From a checkpoint of a small multi-label audio tagger.
Model: 5.18M parameters, arch conformer, activation quick_gelu, layers 10.
Data: trained on synthesised imitations of 52 everyday sounds, one a clip, 39062 training examples, 32.9 epochs.
Rows from block 7 of a small multi-label audio tagger, named by matrix and row number. Rows with one number belong to one neuron. Each number is 128 + 24 x the weight over its row's rms, rounded and kept within 0 to 255. All counts start at 0. Numbers have three digits each. After the name is the row's rms in percent of the matrix's.
After each neuron's rows are labels from the 100 clips, of 14976, where the neuron reaches its highest value: "strongest on" is what is common among them. Only what is clearly more common there than usual is listed. The data: synthesised imitations of 52 everyday sounds, one a clip. In brackets: how many of the 100.
# fc1: first MLP up (model.blocks.7.ff1.fc1.weight, 768x128), inputs 64-127
# fc2: first MLP down (model.blocks.7.ff1.fc2.weight, 128x768, transposed), outputs 64-127

fc1.224 077:107135090176115182108118114123114120129086078160120082093080092115158114119133197123124102115142127121120144145116144122084107120184125117157152142113164104131122070124129163130148140127120092
fc2.224 078:108142173133117150080122122091147108186149132146191138149163131140164100100157107126122131110155144180119159150126123126143095125124123147131154122121118110122131145128173080127113091130087118
strongest on: rumble (82)

fc1.223 118:162150173181109130142136158139104119153115125141118126186086111132113094118116149085141155137121115115129121149126104137111168103131151130132122151102082156128126150109164171094134121144066102
fc2.223 130:129126133161121121115130105130097119167115099086085143128124106110091136107148136115129081121118106104140066092135094148140142141134133171146138151161146114116133139127130106140141113113137141
strongest on: white noise (32); clipping (30); text has "clipped" (30)

fc1.539 028:145085141094143139059134113140109144118094117116123131142079141109096160110107102079123154159145097119098155079117109144104088125174152140115127146105132101132120124109099130099077163066122075
fc2.539 036:111150162098101123115135107134105149121111100107115114135149141114137150137135112129156128128168155134173132120141135097125104140169159147146123124107138149099103131165163133139126158073069100
strongest on: pink noise (44); animals (36)

fc1.331 128:150132130163143094109137136134157165139072119148099090148115153126159117132116122104121110087113142145110204081103116135126079095159135142108099119131093116134069085133108127116140125118109105
fc2.331 144:118166134163120136126118134115128142123106120116127120141099095144149153141133167104145102101133095080129148150130136176185114165136121120077144177094107146147114133123110110161153099086105144
strongest on: mains hum (46); sawing (32); crickets (31)

fc1.667 042:108154126151150148129125131112144129113142138161096122086128098102122138136097113120098134149152114149148121139132094115111133131104161124120115101125108140147137115124162130132108107125087145
fc2.667 051:170107105171172116128153084126091167124139153136155116122119110109148141116084070123126153159100143122143135141142123122126170127160127091156163131113123138139101090150158100123122145135126079
strongest on: machines and effects (59); text has "noise" (49); helicopter (39); muffled (low-pass) (29)

fc1.273 136:094124083131107151101126095131128155127152135119126108114146095170141137132167162112105152086118094127114126135121160125165093149158131151137114123148096129098113111138137128136079148104140150
fc2.273 141:105156125141140127172148123150116112144162142099088179144118130123137158127058132115156144131106096119090141112137151168159160109108137116143122087098078099118130136122161113126117120104156107
strongest on: people (84); speech (76)

fc1.293 124:136109087153132156145120142105138128131116139149133148145098127138085145100116169173139096146102097103133137125137111085135141121169112108121088149144132126131122107112170117134129127117063108
fc2.293 119:118154149094115080125118148130142125126106155096103097110181102163096144145155134118151122178148156191124130163118137117164128103106115094156119143124094097138145109158148164145135114132097142
strongest on: reverberation (86); text has "room" (86); text has "reverberant" (86); group: nature (45)

fc1.654 119:155124077102158113116109140103130143127139128097146124098143132130088152160143132151106136095066122105176132100154104109161113131181145159131110114127130142119085127162138105128121151117092137
fc2.654 119:133121129148129128075130167065143124133138158189162113122144149130121145153084141135146099129130122137161149112168089166190106115107112126119097125123112156195138146164181090131155149122149107
strongest on: mains hum (76)

fc1.360 138:131107077103120108104132159105138176104167111173077119107083131117136107141133162169114125122116102153108126152106093119108051085137157128088103123127132111126130091107140132118159115128155099
fc2.360 142:111118134150159111114166112122112118141107112137165151166137076117150163130114147103147078121126128133121079117079125144114108131095133120137115123077184138160141153107104146147162096178151164
strongest on: animals (64); muffled (low-pass) (52); fly buzzing (29)

fc1.298 174:143140120220112153122128095101119120081138119149100158112139149130186153142099130112111104138130091124102161150124137114131136126133142067142158148104093127141179115119133121126126124158115166
fc2.298 152:148105162108093123158130131106099117118142119175136119121163131156143175086138144082103107147112129147095093120127121121104123109139135102144076123166123136148077140108120143095144098159090106
strongest on: white noise (74); signals (34)

fc1.194 029:093154146148170107099108148140089149121126114131099116116109112181139086134125087130106108174183143148135138103148146129155102128169145109126148130146100127179144107138129096105121112122134124
fc2.194 032:127124112106090119113127086119125161169140099123170113124129154096137154116137096134163129153149144132150098142148139168089130137140121152126174084133142164154109121140131161137145124064133125
strongest on: animals (35)

fc1.458 077:133148142174126080144117127122127118164105145089122135109109144090070064133119148115133129106139116125131115101119179130147119085135186127090133096102163156162128107140081134142145110152110149
fc2.458 086:136188069122149166115108112127141137155143095166141124135113119149108122120100151132117105105131158125166132134102147136160160101119135107152141190153115127146087112161136128103129083117126191
strongest on: rumble (54); mains hum (30)

fc1.679 122:105124192129113133112111135136126120134075125146119146114089087121148090130125140115125127123154071114112137152123135117089144096132131148120113161098148081113106123111127142147132132067128131
fc2.679 118:095119099105116136132132179143154115157147123147151125110109115130124122114087119134104117154135121097172108132132118105099162125133181108140119123164127133108110135097139131123163174203144123
strongest on: animals (83); bird chirping (81)

fc1.395 161:155100138136119087126119131124103142138112092149111122142142091105142145148133074117139147121150132096153132132127104141055070133132115121101117122122097089111141101152141140134126121146133126
fc2.395 151:106089092140134116129153126164094132110162069071110120155149130116097144136110131135107102159112087111141131108121095156157122173099111130142126152130111101079144102104134118142159159120136153
strongest on: quiet level (65); people (62); snoring (55)

fc1.425 108:095108159124110183143087162108090115153091141158128110112108113146152120099053109108134142104118139117145143132120188145130108143128138130117087111164132086119144101118100118175164137125086098
fc2.425 119:148167075121153126108136121135131136142119122142145121132128126082109167098182108131155131155123171122124156131141172116139179086140127088114169083100157119129135083181130121101111124153138127
strongest on: quiet level (86)

fc1.15 185:100109123160114124117133156104156128128101105134104097118145125177157116148096102129143092168124111109088114134107139119128121134133120143118168090080129179130125139183152078157079125114098131
fc2.15 192:150145132133135175112126102138089130149136100127127111124127136109116116187144100131134156145137123131135151130083104118131129115095117113158106097160180119084151103158144126128138105167176047
strongest on: people (46)

fc1.300 054:121088113121136158172139147144106138150114109128119146073142131118103103122061151122124135109119154100107079134172153111153089153157149117148131130150105075130172132139107141115158143107099107
fc2.300 055:115158096136149151137125123105102101146133159118165098111092118133093119149136126126102187142182104119104161159100092117102119126094139117117112141121123125115119134119166151095134124126147161
strongest on: people (44); chatter (36); stream (28)

fc1.741 147:127088134138118183166145068154130131122144107101105120090115137130131169131101162095132093099112112137133117151151167120142138102130145131131148096127141141053123097129124107115157142131113123
fc2.741 154:121119130149152129137122119138122171132166158154131137096156133172150127109154115137086142117109099071087087123144146079110104139116128105086113120138124140115108099126129134138137107121121102
strongest on: people (90); chatter (65)

fc1.238 101:124089109130127107130079131139110157129117156135123090069137141147140157130108131108069116176155122109113185066130124126124104142170143128138106131125098162101115131127152148144140107141113168
fc2.238 111:109124082117096140158080117137130153119181099165121078105099084117136093074077146142140142113112153135092101171105157137114078129137108127114147137149119136121139126146117127140106118165164104
strongest on: pink noise (44); people (39)

fc1.196 083:124146135099154141118173129151145129132158123134079142101111100154128125127130127122127105099092106154117139173126116122094156102165142149109094099127155166076146133109127126122089132089115115
fc2.196 083:125088109128116105123144145130147118127105106097122101107128146113118144116104124138139124077138098082116131100164145072102132112168124169118085141131164116131132191113122111134110111204117138
strongest on: white noise (39); wind (25)

fc1.738 105:124134152121146157142164109099119150121133167117111147096085114140135168098118128133127116130131112080149120133139127122158148112148128140127134105154162121118106121122076132128138158158123102
fc2.738 115:131086140111133140154107098119126108163100126119109101133152114120178142133128138172116131136164152094101114106114126110107135110137141116119120086115091102151193128174184129113157102109137163
strongest on: animals (64); fly buzzing (57)

fc1.378 099:127113115082126133122173102128168150106080154108157145133072105165143160110105090127129136124113108045112178143151140152130106086167122127131109154152113168117141097113112115139115140100095104
fc2.378 103:132088154126122094139137107120139123144121163139121158152163122167100165131134123134099109135107102110126152130135141168146121121090158101160126078140103063096112099077121135156117110181092113
strongest on: animals (68); mooing (60)

fc1.380 125:129104134131105130154090130107170101108163072119123096098086169133122108102138157101116114113108118138163124117097130146141147139148120114107118119160133136119146101086089098137130142133102101
fc2.380 146:097084177117100150130143105176134151068131128135140145117121167144121132128104142170090103091147138131089087145092122090148168159136098131117104136075142146111182110091149129093147136148077132
strongest on: pink noise (58)

fc1.515 111:149142130132165188148164150144182171137117146121063105121127095132167170111113133105115140161131098144117116116113124088108085093178126125167083158123111120116138124124137128101099128084131109
fc2.515 132:149137153125142079116112105147125130138148084157153134135158170147092153151130117123112148120161135150105095118151135172149130128094108137121112166115102107116149177105097133119106135149123154
strongest on: people (60); speech (28); laughter (25)

fc1.561 087:114118136134145131088111126120192104144140130144112155125127143121121075122119135140130123152077134135115138145124150106135099093157135162113132110135153082123138140185154154165132086185103082
fc2.561 091:115153112147120123164110115125135136145110153104154108124121120175072134135092094142101116119115163112166163077140147137110102163132110130189087145122111129131139108122154090122138151126153153
strongest on: mains hum (77); thin (high-pass) (46); group: people (34)

fc1.644 064:129142153147123158100124160141146122082141123123105142106135056115169128112101126125147099125088139134131122111154154062090102122149171144117117148091110122128126110147103126135093171122163092
fc2.644 067:134102118131111159129126123100109146117101100140151158125116119123151125145135101145093144128154150125130095152155122149144169113084134155075094167150104163099103143112124157155137097110166097
strongest on: quiet level (69); crying baby (25)

fc1.707 078:143089164112165155122084122107109135124123116071108077096096126112132138123105184134091141115144079168156124117150176141146114129140109132157124083169136117147146098129107148138158110073118156
fc2.707 082:179128100152153105176064142157121104164110116105132128130117122148108133121086125136119133159120140122129166151105165154129149100136148128081098149099132160112113082180086118130167095171128126
strongest on: quiet level (64); rumble (34)

fc1.593 048:129109127130145132125121128125119107100117116168145132122142129125121176130135076147132092119117060112142126101125130120113199124184099099154107100133157076111174112108065128123159118167133089
fc2.593 054:091140154132146134127109134146119159169113146135133122085156085090148121163118167144136098167130087107125181113126120111126145144127146135145100141092143101142139157140130139117087135158116121
strongest on: reverberation (92); text has "room" (92); text has "reverberant" (92); thin (high-pass) (33)

fc1.50 080:124121134164136137115124159115154099149136102118104089143104130117129117131150142102130128138115146123100139099176130103115166113139143135095107099113120136134134109163128102114083132103153103
fc2.50 079:128149114103144060155126134123140105140099149147176145142141129106126137128091132169108095125096174130108132130080107169126110183116107186161144165109150097125164123132085123114141112097144129
strongest on: quiet level (90); thin (high-pass) (37); white noise (37)

fc1.685 154:119125102084166142148174082174109063135146129136106130098125144146138111115141178088127069083138102083111160139151115111118110126183098115151130123139143126127126165123139109094114112121105124
fc2.685 152:129152105131163125166121127133086123102075090150135136077196130122169156131136172181129155156080149131111140112151107135113149129077144098133116106112088094098099104144145126129095125126155087
strongest on: pink noise (53); thin (high-pass) (38)

fc1.501 117:073105127170162140125103127138118141135116107129118103088117155157110143093143090103126149144161120130104096143133139132141142112139139162142112116135109107110168155152164119123158153152099136
fc2.501 124:111129129171122153107133135140117104154152120084134122103160134097131112110145123139137119098102161076173140144061129152096127164142105126130183113093119099154131150108146132136131173118154153
strongest on: animals (71); fly buzzing (65)

fc1.245 133:101145081141137131120104175092114168130115120137102140120122099138162149087101095152139101132142142094137161175114105164144127104140153132085132142131116154156129097110111061101146090158105132
fc2.245 136:179128154087122122111075139125164157128157169151116160139147154106137139150118114154141111165140124107129081094124150157121127128177121134152147119154124138155156150153094155158131137092128099
strongest on: quiet level (90); church bell (35)

fc1.691 073:102074151130138124138142161112109150158089121147106124116116106101130129122103108119095124136115127134136164086169103133133099130134161127099149126123117081123149066137132155090129092145112111
fc2.691 073:128109152100146150138175076102151122111119134138119130106120140109140137097125116137139128095122177125158117124094109088140148158141103124163103110175096104187116168151117139126154146108138125
strongest on: group: animals (35); mains hum (33); crickets (30)

fc1.213 034:109132075122144116124114126115169105157120092150145130105127187144072157122108116149099161135133134117118128082125125124141164088156163136158086126131100103099084140126151115098102126155134156
fc2.213 037:146114133126124099128111125159101119139134131101161120124132126194153149139127108147125129095095099129153103135128130177114120154148130164141132141129120124122154129172123079121114113126111120
strongest on: rumble (68); household (59)

fc1.87 107:118149138152164146167120128124199158094123105149117088146122102128136113137122105126156146144134153138130101095112129146098179122129116135132131100124163097116150145133093138122134166153111082
fc2.87 101:130141155129150125182109155076155166143083167137138140150165098094164127149122123116094110135150109153115152107105114157134107083108131121101127148148139111126114115138122094102111150109133109
strongest on: machines and effects (50)

fc1.454 093:118115125157111118155098154131122129119117119086127140114134121101183122162129106106108105157129098139106121145132124125103155136154150141144126124114071152139125105087128119156118132121147150
fc2.454 106:142134113119106123100133163100132134136149114113122148159085065132140104123145094114141093135152141139070143134128115125120119107112106142109127131088120080130141102116170095146155112140102115
strongest on: animals (77); bird chirping (76)